Weights of a small contrastive image-text model: text encoder width 256.
Rows from block 2 of the image encoder of a small contrastive image-text model, named by matrix and row number. Rows with one number belong to one channel. Each number is 50 + 15 x the weight over its row's rms, rounded and kept within 0 to 99. All counts start at 0.
After each channel's rows are labels from the 100 images, of 14848, where the channel reaches its highest value: "strongest on" is what is common among them. Only what is clearly more common there than usual is listed. The data: flat shapes of many kinds, plain or patterned, on busy backdrops.
# convs1: grouped (10 groups) 3x3 conv, stride 2 (encoder.blocks.2.convs.1.weight, 80x8x3x3), inputs within the group 0-7, a 3x3 kernel for each
# convs2: expand pointwise conv (encoder.blocks.2.convs.2.weight, 80x80x1x1, transposed), outputs 0-79

convs1.34:66 56 60 49 53 48 72 57 81 39 36 38 36 56 56 50 41 48 29 36 11 18 53 39 37 18 38 62 36 48 30 40 33 49 39 30 43 30 48 29 39 34 30 44 24 67 53 50 48 42 48 59 32 20 47 46 40 27 48 38 28 35 30 70 40 40 49 48 31 46 42 34
convs2.34:26 57 65 47 70 50 37 36 45 67 32 55 64 55 43 61 51 61 43 49 26 36 32 33 55 66 63 66 32 42 32 62 72 63 77 39 35 61 70 58 50 64 59 35 45 40 68 39 34 37 57 30 69 39 63 82 54 50 66 03 40 62 43 62 35 34 62 32 45 52 55 76 41 63 57 60 62 82 47 47
strongest on: black shape; its colour: black; hexagon

convs1.24:46 49 48 63 38 26 64 47 53 44 58 61 48 51 41 54 65 37 42 46 31 24 48 42 46 45 39 58 33 67 56 54 38 62 38 28 35 55 42 50 49 59 57 61 66 35 58 48 35 55 57 38 37 33 51 82 61 68 63 87 69 88 95 48 44 41 46 40 16 43 28 26
convs2.24:64 28 90 59 75 59 40 35 40 48 69 52 31 42 60 73 19 41 49 60 57 59 55 38 39 45 58 65 36 86 26 40 56 46 59 43 55 42 45 47 44 69 38 51 31 34 53 74 15 23 41 57 73 59 39 63 74 50 49 54 44 41 43 85 34 47 46 34 45 52 43 38 46 56 64 74 48 47 29 60
strongest on: red shape; count: five; orange shape; flower

convs1.30:71 71 72 56 52 52 39 48 47 46 72 29 56 73 31 47 64 36 37 53 43 59 53 39 71 61 37 21 38 43 32 50 38 60 74 77 58 44 46 44 32 61 32 31 61 51 63 62 60 44 40 63 43 54 24 29 32 42 40 41 28 29 42 73 68 67 70 43 73 23 25 37
convs2.30:25 50 58 35 44 58 51 32 32 62 45 60 61 37 62 76 38 59 50 42 76 50 33 58 51 34 74 50 75 43 57 72 26 61 87 48 40 55 51 39 49 61 21 34 31 68 31 29 55 32 49 48 49 37 59 47 51 60 59 37 45 57 61 49 46 51 54 39 68 43 33 12 37 14 74 52 77 57 55 33
strongest on: red shape; blue shape; its colour: red

convs1.32:59 56 60 66 57 84 85 90 72 44 23 33 48 42 37 55 71 36 48 61 55 58 61 79 73 57 58 45 41 48 78 65 44 85 63 52 65 63 51 68 81 47 47 59 53 46 43 55 48 50 37 44 56 40 47 37 66 44 31 56 49 55 66 44 39 47 58 46 26 36 36 31
convs2.32:67 92 49 56 31 36 39 34 26 71 51 37 68 73 48 52 42 31 53 52 53 72 41 64 54 61 37 57 57 50 68 39 43 29 32 41 62 48 47 19 48 49 44 65 82 69 81 54 86 28 52 37 54 46 39 73 65 51 58 49 54 31 48 65 60 55 61 70 40 58 48 57 79 64 41 50 43 57 25 48
strongest on: purple shape; count: five

convs1.27:51 50 65 38 47 69 35 51 56 28 49 56 39 35 72 34 48 56 54 43 29 54 54 39 47 68 85 72 68 48 68 43 56 46 62 83 68 87 61 54 42 87 55 67 68 33 53 56 49 50 38 54 43 36 78 57 36 49 43 63 35 58 59 42 40 52 50 51 07 53 32 38
convs2.27:64 51 52 53 42 49 50 52 58 60 44 41 61 23 55 45 36 30 36 48 43 37 80 31 47 78 45 68 50 27 37 37 39 47 59 28 88 40 61 72 55 61 38 45 67 55 72 39 45 49 34 45 63 53 26 50 32 77 44 54 72 47 53 42 80 82 32 56 41 44 41 42 47 50 79 69 62 35 70 82
strongest on: red shape; orange shape; gear; ring

convs1.13:53 47 42 37 48 35 48 45 62 52 58 75 75 46 61 59 63 63 50 55 37 36 28 20 28 24 32 44 68 66 59 59 81 42 70 93 46 41 30 38 64 19 49 75 50 34 49 27 40 25 65 55 50 51 42 38 39 35 53 27 43 29 38 47 40 51 37 51 46 42 50 50
convs2.13:50 79 55 48 32 35 23 43 46 35 50 36 45 69 32 43 48 58 38 59 54 44 26 65 36 84 38 74 54 53 60 51 49 40 50 43 38 35 41 52 40 18 48 42 71 23 49 41 55 49 41 02 39 44 59 29 29 42 57 39 43 52 48 48 51 42 52 73 44 38 20 31 48 50 42 35 14 36 31 33
strongest on: its colour: purple

convs1.5:74 71 61 55 28 86 48 76 69 66 64 47 72 60 59 50 82 82 63 48 47 58 49 62 49 52 55 41 48 53 48 42 41 62 46 47 47 59 37 53 45 53 41 44 49 68 68 82 78 56 70 86 96 40 46 63 49 29 49 54 31 55 57 42 42 55 42 44 52 46 39 42
convs2.5:45 50 55 73 57 43 51 51 52 67 79 48 59 23 47 80 59 45 66 35 39 62 65 15 79 43 54 55 64 62 45 58 64 65 59 34 41 51 63 60 38 91 60 55 39 67 45 50 68 66 48 46 43 62 45 52 54 47 64 33 62 45 83 47 47 51 79 77 65 60 52 89 76 41 47 65 50 61 56 40
strongest on: brown shape; its colour: brown; hexagon

convs1.31:43 52 58 53 53 38 43 38 54 64 71 68 33 55 41 79 40 31 41 34 56 53 69 73 63 71 57 51 64 42 56 71 77 53 88 67 53 37 34 51 41 55 60 70 58 44 39 53 67 31 32 46 37 49 58 57 37 48 34 22 42 38 30 47 44 12 51 40 27 43 28 18
convs2.31:53 46 54 70 49 43 34 27 37 48 47 39 55 34 57 45 26 54 58 59 35 56 42 49 62 66 37 60 67 13 46 34 47 17 43 40 51 41 52 27 58 48 55 39 37 40 36 71 65 74 37 24 51 48 19 40 47 64 72 47 48 71 47 38 89 77 56 74 53 55 43 34 55 52 63 85 55 41 26 57
strongest on: red shape; gear; its colour: red

convs1.22:54 77 69 50 20 29 25 15 32 34 35 48 59 52 54 59 41 37 58 45 57 43 33 35 35 24 41 33 48 52 54 33 58 61 73 56 43 31 38 46 54 53 39 64 54 62 55 57 60 50 77 33 60 65 55 60 65 67 46 56 45 77 51 70 71 91 51 39 55 29 34 33
convs2.22:39 48 54 41 37 33 43 91 61 45 45 41 30 54 42 65 40 47 61 75 31 66 40 55 25 44 43 63 76 62 59 56 55 52 48 44 39 25 43 26 73 48 11 31 50 60 42 64 28 41 56 37 39 40 39 23 39 68 34 49 85 74 51 41 47 70 40 58 51 50 43 35 62 28 48 36 64 51 35 68
strongest on: red shape; its colour: red

convs1.2:49 44 43 31 35 53 86 77 56 34 41 52 51 58 64 64 67 60 15 23 71 43 48 65 59 63 53 70 58 59 57 57 33 55 42 37 14 35 72 39 50 84 44 75 64 44 23 50 40 67 55 39 29 41 44 41 60 74 56 60 64 51 56 41 34 47 41 42 38 49 29 47
convs2.2:52 37 20 25 69 19 49 34 28 63 34 59 49 53 33 85 60 83 50 53 31 56 47 54 62 40 69 48 34 37 48 54 35 47 46 60 40 47 55 23 69 43 56 49 51 56 67 26 57 38 26 42 48 37 44 68 36 46 67 39 31 59 43 28 39 50 40 67 68 28 82 33 44 47 59 38 37 69 47 24
strongest on: orange shape; its colour: orange

convs1.39:65 69 64 54 71 81 49 72 83 40 37 32 53 75 18 29 30 37 50 63 65 36 44 60 41 46 73 64 82 57 55 43 73 30 75 77 56 49 63 57 58 51 47 51 46 49 62 47 63 36 60 66 49 44 53 33 27 53 41 39 63 52 51 56 44 45 52 47 57 57 67 85
convs2.39:77 76 39 35 36 45 67 49 26 49 46 56 54 58 26 77 26 83 57 54 54 63 41 62 35 41 77 45 52 33 70 47 47 48 38 52 50 52 33 52 59 54 56 71 69 48 56 43 89 38 29 64 37 45 43 48 39 44 38 46 69 32 22 42 63 40 49 50 40 54 54 79 65 34 39 41 41 79 82 55
strongest on: purple shape

convs1.78:45 45 44 25 54 43 48 33 55 37 66 68 57 37 54 46 47 26 57 60 47 39 58 55 43 32 41 47 40 41 51 39 34 73 88 62 26 32 36 31 36 32 56 42 39 25 66 61 56 23 84 66 80 76 54 47 45 64 60 71 47 69 86 49 48 41 49 39 34 46 41 42
convs2.78:26 58 45 28 31 50 47 55 32 71 71 48 58 44 64 12 43 40 52 48 59 66 71 27 70 54 41 53 77 40 46 80 36 43 47 60 51 42 41 40 46 46 33 51 65 53 66 59 50 54 29 49 13 53 34 47 37 54 44 36 31 35 65 45 67 30 77 51 80 66 69 40 63 86 40 35 40 43 47 48
strongest on: yellow shape; count: five

convs1.63:17 26 25 29 56 12 36 20 45 50 55 30 40 67 43 42 45 49 53 72 48 82 45 78 54 76 91 60 56 56 53 38 68 44 70 60 44 40 36 43 42 41 41 55 62 45 56 41 58 62 66 48 67 65 56 56 71 63 65 54 65 59 54 46 51 62 53 48 74 43 50 61
convs2.63:42 51 49 32 39 86 50 23 62 61 64 46 48 64 48 58 42 49 66 48 35 06 31 76 42 44 60 59 37 46 48 47 56 52 24 60 58 53 20 61 41 75 35 54 65 43 48 64 64 65 38 37 54 35 75 45 46 50 73 58 32 72 77 65 39 66 72 29 47 46 43 52 73 34 50 58 55 48 34 81
strongest on: red shape; blue shape; count: five

convs1.73:54 58 42 56 44 24 50 40 46 49 54 33 49 60 20 16 27 38 53 65 55 48 28 42 49 41 37 14 37 48 57 77 36 51 34 36 60 61 43 61 47 41 32 46 57 28 75 39 46 53 48 57 45 37 09 34 60 26 61 89 66 64 80 46 44 48 48 44 55 54 46 47
convs2.73:76 49 50 49 45 27 56 49 56 81 22 43 54 72 81 47 37 80 46 50 18 61 69 52 71 42 46 45 40 62 42 31 60 59 64 34 47 59 45 36 54 49 43 44 36 49 42 42 51 37 65 48 18 57 38 47 51 37 88 38 54 33 25 53 73 48 37 71 60 56 93 61 45 45 61 50 32 58 57 46
strongest on: yellow shape; its colour: yellow

convs1.62:42 66 38 49 77 44 47 49 44 53 37 43 49 69 35 42 70 54 65 52 49 60 25 64 69 68 56 49 57 30 37 48 06 37 34 40 35 60 56 25 43 56 43 46 57 43 54 52 59 33 61 69 74 64 55 35 61 50 73 51 48 40 23 25 31 37 45 46 05 49 31 28
convs2.62:71 50 37 57 42 30 25 62 37 75 52 50 58 67 74 58 38 52 26 84 19 62 49 88 32 30 58 41 39 65 28 54 42 46 45 53 51 57 23 68 73 38 60 34 49 48 62 50 71 47 18 68 41 56 52 56 62 53 50 44 22 78 70 49 48 47 53 44 55 59 41 59 60 47 36 58 55 40 24 66
strongest on: red shape; its colour: red

convs1.58:43 55 43 53 67 70 49 54 56 51 68 61 63 59 71 50 40 43 12 47 43 54 36 67 75 91 81 48 51 34 27 61 34 58 72 55 41 35 31 34 63 51 40 54 36 60 27 37 75 63 49 67 62 20 40 75 55 71 67 47 59 49 30 51 55 63 42 61 45 57 53 34
convs2.58:55 48 39 14 57 39 54 48 58 47 66 49 42 41 39 68 55 64 74 69 27 76 49 43 59 73 79 43 84 74 41 78 65 60 38 74 47 44 49 53 41 50 32 49 53 40 57 51 50 44 57 54 69 19 24 56 42 67 61 55 51 69 48 86 44 73 78 44 40 39 68 58 50 55 73 47 43 36 61 44
strongest on: red shape; its colour: red

convs1.12:61 63 61 66 57 49 54 34 29 50 28 56 64 67 52 49 50 37 59 52 58 76 46 41 41 49 46 33 43 46 51 43 61 58 62 68 55 45 47 48 84 35 51 42 38 65 53 49 60 58 29 35 40 30 32 45 51 51 23 69 67 90 90 46 23 50 49 31 63 74 84 68
convs2.12:47 57 37 24 27 58 81 36 43 43 44 40 65 56 72 19 53 63 65 41 30 28 79 37 66 24 54 37 64 38 32 39 50 76 47 65 70 39 50 56 53 34 27 50 24 65 68 43 63 59 46 56 25 47 45 46 59 67 40 49 42 41 33 60 44 29 44 58 51 50 66 67 42 44 46 74 50 55 57 90
strongest on: yellow shape; flower

convs1.72:55 67 60 57 42 49 54 41 44 37 19 39 48 44 44 59 60 62 39 38 56 59 40 68 46 59 59 61 72 40 66 43 26 36 22 47 53 43 61 47 41 38 60 44 46 75 82 58 72 37 00 11 18 60 50 56 55 70 44 47 44 42 31 56 63 43 56 43 42 26 39 55
convs2.72:59 61 30 35 39 59 71 26 74 36 38 44 53 47 53 32 57 55 48 77 17 63 63 65 52 14 61 49 51 49 59 63 55 73 60 28 65 74 87 42 67 46 45 42 46 80 44 49 70 42 39 58 62 59 53 24 38 59 51 45 27 42 37 55 42 60 32 40 52 59 67 44 38 22 49 74 68 37 38 45
strongest on: count: five; orange shape

convs1.69:27 18 33 28 45 35 54 32 44 40 67 55 72 90 71 26 58 29 79 77 46 68 54 46 24 51 57 62 55 49 56 37 34 55 49 65 55 40 61 37 39 33 58 40 29 46 58 49 56 39 10 49 44 40 48 58 65 42 50 58 38 68 62 44 53 53 56 72 70 54 50 62
convs2.69:45 80 46 63 32 39 32 42 54 70 47 71 43 47 28 49 44 50 59 72 55 52 64 43 58 55 55 66 67 63 50 52 59 75 75 56 41 63 60 60 53 66 45 52 53 62 57 45 49 43 63 25 73 63 69 46 60 34 44 53 62 39 61 30 06 37 41 49 60 28 52 88 77 59 47 42 47 23 09 56
strongest on: brown shape